config = dict(
    time_shift_ms=50,
    activation='silu',
    depths=[8],
    wave_channels=64,
    wave_strides=[5, 2, 2, 2, 2, 2],
    widths=[256],
    label_smoothing=0.05,
    optimizer='normuon',
    muon_scale='original',
    nesterov=True,
    batch_size=128,
    epochs=44.2,
    warmup_steps=1800,
    adamw_weight_decay_other_params=0.01,
)
Rows from block 5 of a small sound classifier, named by matrix and row number. Each number is 50 + 15 x the weight over its row's rms, rounded and kept within 0 to 99. All counts start at 0.
Before each channel's rows are labels from the 100 clips, of 14976, where the channel reaches its highest value: "top examples" is what is common among them; "peak on" is the class under the peak. Only what is clearly more common there than usual is listed. The data: synthesised sound scenes: up to three everyday sounds over a background. In brackets: how many of the 100, against the usual share in percent.
# c30: last pointwise conv (model.blocks.5.c3.0.weight, 256x256x1, standardized in use), inputs 128-255

top examples: water drop (94 vs 5.1); first sound: water drop (92 vs 2.6)
peak on: water drop (91 vs 0.4)
c30.0:91 32 69 79 50 53 09 60 50 46 48 50 50 56 50 50 54 50 28 50 50 52 50 50 32 21 14 40 50 50 51 71 58 40 35 37 50 60 50 50 41 51 52 28 46 50 50 74 50 78 64 50 50 91 52 36 36 50 61 32 39 05 28 50 18 50 74 50 57 50 66 67 76 50 50 38 50 50 50 58 37 66 16 35 50 64 50 50 50 50 69 68 35 43 40 67 50 50 50 50 46 50 23 54 50 59 21 32 50 42 50 54 51 50 50 50 50 50 50 50 51 35 47 50 50 66 26 38

top examples: thunder (55 vs 5.3); first sound: thunder (54 vs 2.7); laughter (44 vs 5.5); first sound: laughter (44 vs 2.8)
peak on: thunder (54 vs 1.9); laughter (44 vs 1.3)
c30.133:50 50 50 50 45 50 50 50 17 50 50 52 90 46 50 00 50 50 45 50 50 40 64 72 50 70 50 61 74 24 50 21 50 78 50 50 51 43 50 55 50 35 50 33 50 65 38 70 62 50 39 56 50 57 50 50 33 50 67 50 50 43 69 50 50 47 81 50 50 38 57 50 50 50 74 20 25 50 50 50 25 47 50 68 64 52 15 50 50 50 16 50 66 50 50 15 50 50 50 53 00 81 50 50 28 67 75 55 00 24 41 87 50 52 50 67 66 36 50 18 50 59 67 68 36 94 50 67

top examples: church bell (100 vs 5.2); first sound: church bell (99 vs 2.4)
peak on: church bell (100 vs 2.1)
c30.113:52 10 50 35 50 28 50 39 74 34 50 44 50 50 18 70 71 04 27 50 50 50 50 50 68 50 60 76 50 37 68 69 73 50 50 50 55 50 50 49 45 50 50 50 35 50 50 40 23 24 33 50 50 50 80 45 50 48 50 50 16 50 50 50 28 50 50 50 50 33 50 50 75 60 34 50 00 48 50 41 75 50 50 50 17 50 50 39 71 50 43 17 50 50 43 50 50 50 50 39 99 08 50 50 02 50 45 50 99 50 60 50 50 36 50 50 23 50 50 61 61 39 50 68 50 50 69 99

top examples: water drop (99 vs 5.1); first sound: water drop (99 vs 2.6)
peak on: water drop (84 vs 0.4)
c30.142:50 43 50 50 33 63 50 50 51 30 32 22 50 53 61 22 69 65 56 77 49 31 58 50 50 25 45 50 82 49 68 50 50 50 83 30 50 50 50 55 51 66 81 50 35 50 26 50 36 50 50 27 52 50 55 43 50 28 40 50 50 37 50 38 50 50 18 50 58 37 50 66 69 41 50 50 78 49 50 45 50 71 44 30 84 50 32 68 50 73 50 50 50 50 50 50 50 44 45 50 30 50 50 82 22 36 50 27 67 50 33 50 03 30 59 45 73 21 50 50 41 49 60 63 50 50 50 50

top examples: howling (99 vs 5.3); first sound: howling (99 vs 2.8)
peak on: howling (99 vs 2.1)
c30.57:50 50 68 46 58 50 82 50 50 13 29 32 50 50 50 50 50 56 50 50 50 50 32 33 50 56 50 72 65 37 53 55 57 50 58 50 71 50 22 50 37 54 50 38 31 50 50 59 23 33 35 65 50 50 63 38 16 38 16 45 50 50 02 79 50 50 20 50 18 50 47 82 91 50 35 76 25 50 50 50 50 30 50 50 62 50 81 50 95 41 60 32 50 64 57 50 75 72 49 50 72 67 50 50 50 26 50 28 19 44 77 78 50 43 59 25 50 54 27 53 47 50 32 55 60 50 50 50

top examples: glass breaking (57 vs 5.1); first sound: glass breaking (56 vs 2.6); speech (44 vs 4.7); first sound: speech (44 vs 2.4)
peak on: glass breaking (56 vs 0.9); speech (44 vs 1.2)
c30.235:50 17 50 36 66 50 38 50 50 50 41 50 76 50 65 72 50 09 47 50 50 58 55 50 69 67 50 50 48 32 51 65 43 62 44 50 43 59 54 50 50 50 29 50 50 68 23 26 44 50 22 42 50 50 43 51 51 50 50 46 50 49 45 35 93 50 52 50 63 50 17 50 50 97 47 50 26 50 71 50 50 73 77 33 00 50 99 53 50 16 50 50 41 50 50 50 50 50 50 39 50 41 69 50 27 50 50 50 11 61 50 41 47 12 34 50 92 60 82 50 50 44 50 67 56 19 50 50

top examples: footsteps (78 vs 5.3); first sound: footsteps (78 vs 2.7); frog croaking (25 vs 5.5)
peak on: footsteps (78 vs 0.7)
c30.109:44 66 39 12 27 50 50 50 50 50 52 59 83 50 96 50 50 50 50 43 50 50 63 50 56 55 24 84 50 83 50 54 57 50 39 50 15 50 41 50 25 46 66 36 24 50 50 50 32 50 50 31 50 50 54 55 37 00 34 52 50 38 45 55 50 59 50 61 50 31 50 50 60 50 50 58 50 50 50 27 50 70 54 36 50 43 58 50 50 50 72 50 50 50 50 26 30 50 50 67 46 50 74 50 50 52 50 50 74 50 64 62 50 40 50 99 42 50 95 66 50 73 50 50 86 48 35 50

top examples: water drop (93 vs 5.1); first sound: water drop (93 vs 2.6)
peak on: water drop (47 vs 0.4)
c30.58:50 50 50 48 50 50 50 37 64 34 62 46 42 50 59 57 54 28 57 32 50 88 50 50 50 60 50 50 70 50 50 50 50 82 60 34 81 27 50 32 50 89 60 25 47 72 79 50 50 50 23 37 50 50 54 73 50 50 21 50 53 81 50 66 49 50 51 19 73 60 38 97 50 76 56 70 50 50 50 29 50 71 50 34 50 31 44 50 50 70 50 87 50 50 20 71 50 86 73 49 50 50 00 63 50 05 50 50 71 75 50 02 50 50 63 44 77 11 40 64 50 61 50 41 50 47 40 96

top examples: ball bouncing (62 vs 5.2); first sound: ball bouncing (61 vs 2.6); laser zap (28 vs 5.3); first sound: laser zap (25 vs 2.6)
peak on: ball bouncing (61 vs 1); laser zap (25 vs 0.9)
c30.149:50 50 50 50 50 39 50 50 28 50 42 72 45 15 56 58 76 50 50 79 58 50 50 21 63 68 39 08 50 82 50 50 44 34 50 50 48 46 67 35 50 50 50 51 44 43 42 50 50 39 50 50 85 25 50 62 50 36 53 50 60 50 50 46 50 50 50 50 50 50 50 38 64 00 50 52 21 50 92 00 53 50 50 00 50 50 50 48 50 39 50 71 56 73 50 50 50 37 50 50 87 53 84 99 69 66 50 50 47 50 50 82 20 74 50 45 50 46 50 82 50 50 50 80 75 33 50 50

top examples: footsteps (96 vs 5.3); first sound: footsteps (96 vs 2.7)
peak on: footsteps (91 vs 0.7)
c30.120:50 50 50 68 50 50 50 57 50 50 50 50 50 50 50 50 50 50 50 50 50 50 33 61 50 50 50 50 64 97 50 63 69 50 50 39 50 50 50 50 46 50 35 50 50 50 50 50 50 50 58 72 50 50 60 50 67 50 51 67 46 50 50 50 94 50 50 50 38 48 10 99 51 50 29 65 08 53 21 50 50 84 87 83 20 50 50 00 26 17 88 50 50 50 28 78 56 70 60 50 46 50 08 98 40 50 61 86 50 21 43 99 17 50 53 50 50 50 46 01 50 50 67 15 71 84 71 50

top examples: water drop (51 vs 5.1); hammering (51 vs 5.2); first sound: hammering (50 vs 2.6); first sound: water drop (49 vs 2.6)
peak on: water drop (43 vs 0.4); hammering (42 vs 0.8)
c30.245:37 50 69 32 86 30 50 50 99 50 50 50 50 59 50 65 46 25 59 56 50 60 39 26 48 50 26 50 60 50 50 73 50 44 69 40 50 13 76 48 67 97 18 50 45 34 50 47 50 29 50 50 50 50 41 50 23 58 34 50 50 82 50 66 02 50 77 50 50 50 27 71 58 08 75 50 50 22 50 80 50 50 76 86 50 50 50 20 29 56 57 78 50 50 50 59 50 65 73 40 50 94 00 50 47 50 50 50 79 11 25 50 50 61 85 50 86 23 81 16 50 50 50 78 50 50 58 80

top examples: howling (100 vs 5.3); first sound: howling (100 vs 2.8)
peak on: howling (100 vs 2.1)
c30.144:50 32 50 50 23 52 50 61 75 50 51 50 50 50 60 50 41 27 50 50 50 50 50 25 58 50 41 38 50 62 26 50 50 50 45 60 61 50 50 47 50 50 28 50 50 90 64 36 26 85 41 46 00 33 88 50 50 26 50 64 50 73 61 90 47 43 91 50 50 99 50 44 19 79 50 50 50 50 31 50 50 55 50 35 50 50 39 70 62 50 52 75 50 58 50 53 50 67 58 41 50 81 50 18 50 50 95 21 50 24 81 50 50 50 50 27 50 19 50 88 82 74 50 50 36 00 82 72

top examples: car passing (100 vs 5.2); first sound: car passing (100 vs 2.6)
peak on: car passing (95 vs 1.7)
c30.174:50 50 50 80 50 50 50 55 31 50 37 50 50 65 50 47 78 30 46 50 60 46 30 49 49 50 50 59 50 59 68 50 77 50 50 50 75 56 50 50 50 50 52 50 50 50 50 54 50 41 58 50 50 37 50 60 26 41 47 74 53 48 50 69 50 52 64 61 31 29 99 50 50 23 50 76 30 66 75 50 50 50 71 38 50 52 17 12 22 78 44 33 41 23 50 10 62 50 05 50 71 50 36 50 50 50 46 12 57 00 48 94 50 85 50 66 50 50 42 50 95 24 50 96 94 50 50 31

top examples: whistle (92 vs 5.1); first sound: whistle (92 vs 2.6)
peak on: whistle (92 vs 1.1)
c30.139:50 56 00 50 50 06 64 50 50 50 56 55 50 48 50 50 25 50 50 50 41 50 50 50 23 50 65 50 50 50 50 50 50 32 50 54 50 50 33 48 50 29 59 29 21 57 50 50 64 68 64 76 50 35 35 68 50 43 50 50 50 08 50 62 50 61 33 50 16 50 50 50 50 37 74 59 22 50 99 50 50 50 60 50 50 50 50 50 50 50 66 50 50 33 51 31 65 50 35 32 99 50 57 50 50 25 50 36 61 45 43 50 36 50 50 50 50 50 50 78 55 58 51 44 50 54 36 50

top examples: footsteps (76 vs 5.3); first sound: footsteps (76 vs 2.7); water drop (26 vs 5.1)
peak on: footsteps (76 vs 0.7)
c30.164:50 50 50 48 50 50 50 50 67 50 48 26 49 50 50 41 37 40 24 50 50 50 50 50 29 39 45 19 65 64 29 92 50 29 50 55 04 50 50 33 50 50 36 48 50 50 64 50 50 50 33 50 50 50 50 46 38 50 89 50 50 50 49 65 08 93 41 25 50 48 35 27 42 50 59 22 50 60 50 72 72 90 50 50 34 50 50 33 50 30 60 50 50 64 33 70 50 99 41 49 50 46 47 71 67 02 17 50 50 07 85 52 50 45 50 01 61 32 50 71 53 92 50 50 50 23 50 50

top examples: footsteps (87 vs 5.3); first sound: footsteps (87 vs 2.7)
peak on: footsteps (87 vs 0.7)
c30.44:50 61 50 64 50 50 13 50 50 50 36 50 47 70 50 50 50 50 30 50 50 50 58 50 50 24 50 59 63 57 43 54 50 22 23 50 49 50 50 61 50 50 28 50 50 50 50 50 35 50 50 48 50 40 50 50 44 50 69 72 50 50 27 50 29 81 50 50 50 35 72 07 50 45 50 65 50 50 50 50 50 50 56 77 50 42 54 50 20 63 50 16 50 35 50 50 77 50 50 30 50 17 50 50 22 50 27 46 50 24 37 76 37 59 50 50 95 50 50 65 45 37 50 91 61 13 50 50

top examples: whistle (76 vs 5.1); first sound: whistle (75 vs 2.6); glass breaking (27 vs 5.1); first sound: glass breaking (25 vs 2.6)
peak on: whistle (75 vs 1.1); glass breaking (25 vs 0.9)
c30.90:75 29 55 42 65 07 30 51 72 50 34 50 50 37 50 66 13 76 50 50 50 50 55 50 52 29 55 21 50 50 49 50 50 50 46 93 41 50 56 65 99 50 50 50 50 42 48 50 50 45 68 53 50 50 28 50 50 50 12 44 50 50 69 53 50 50 50 50 56 53 30 50 50 39 50 50 31 50 50 99 50 50 33 50 79 49 59 67 50 50 54 16 62 50 49 36 50 75 93 26 36 56 36 45 32 23 50 43 50 99 61 40 20 13 50 27 50 30 65 50 50 09 09 50 56 89 50 43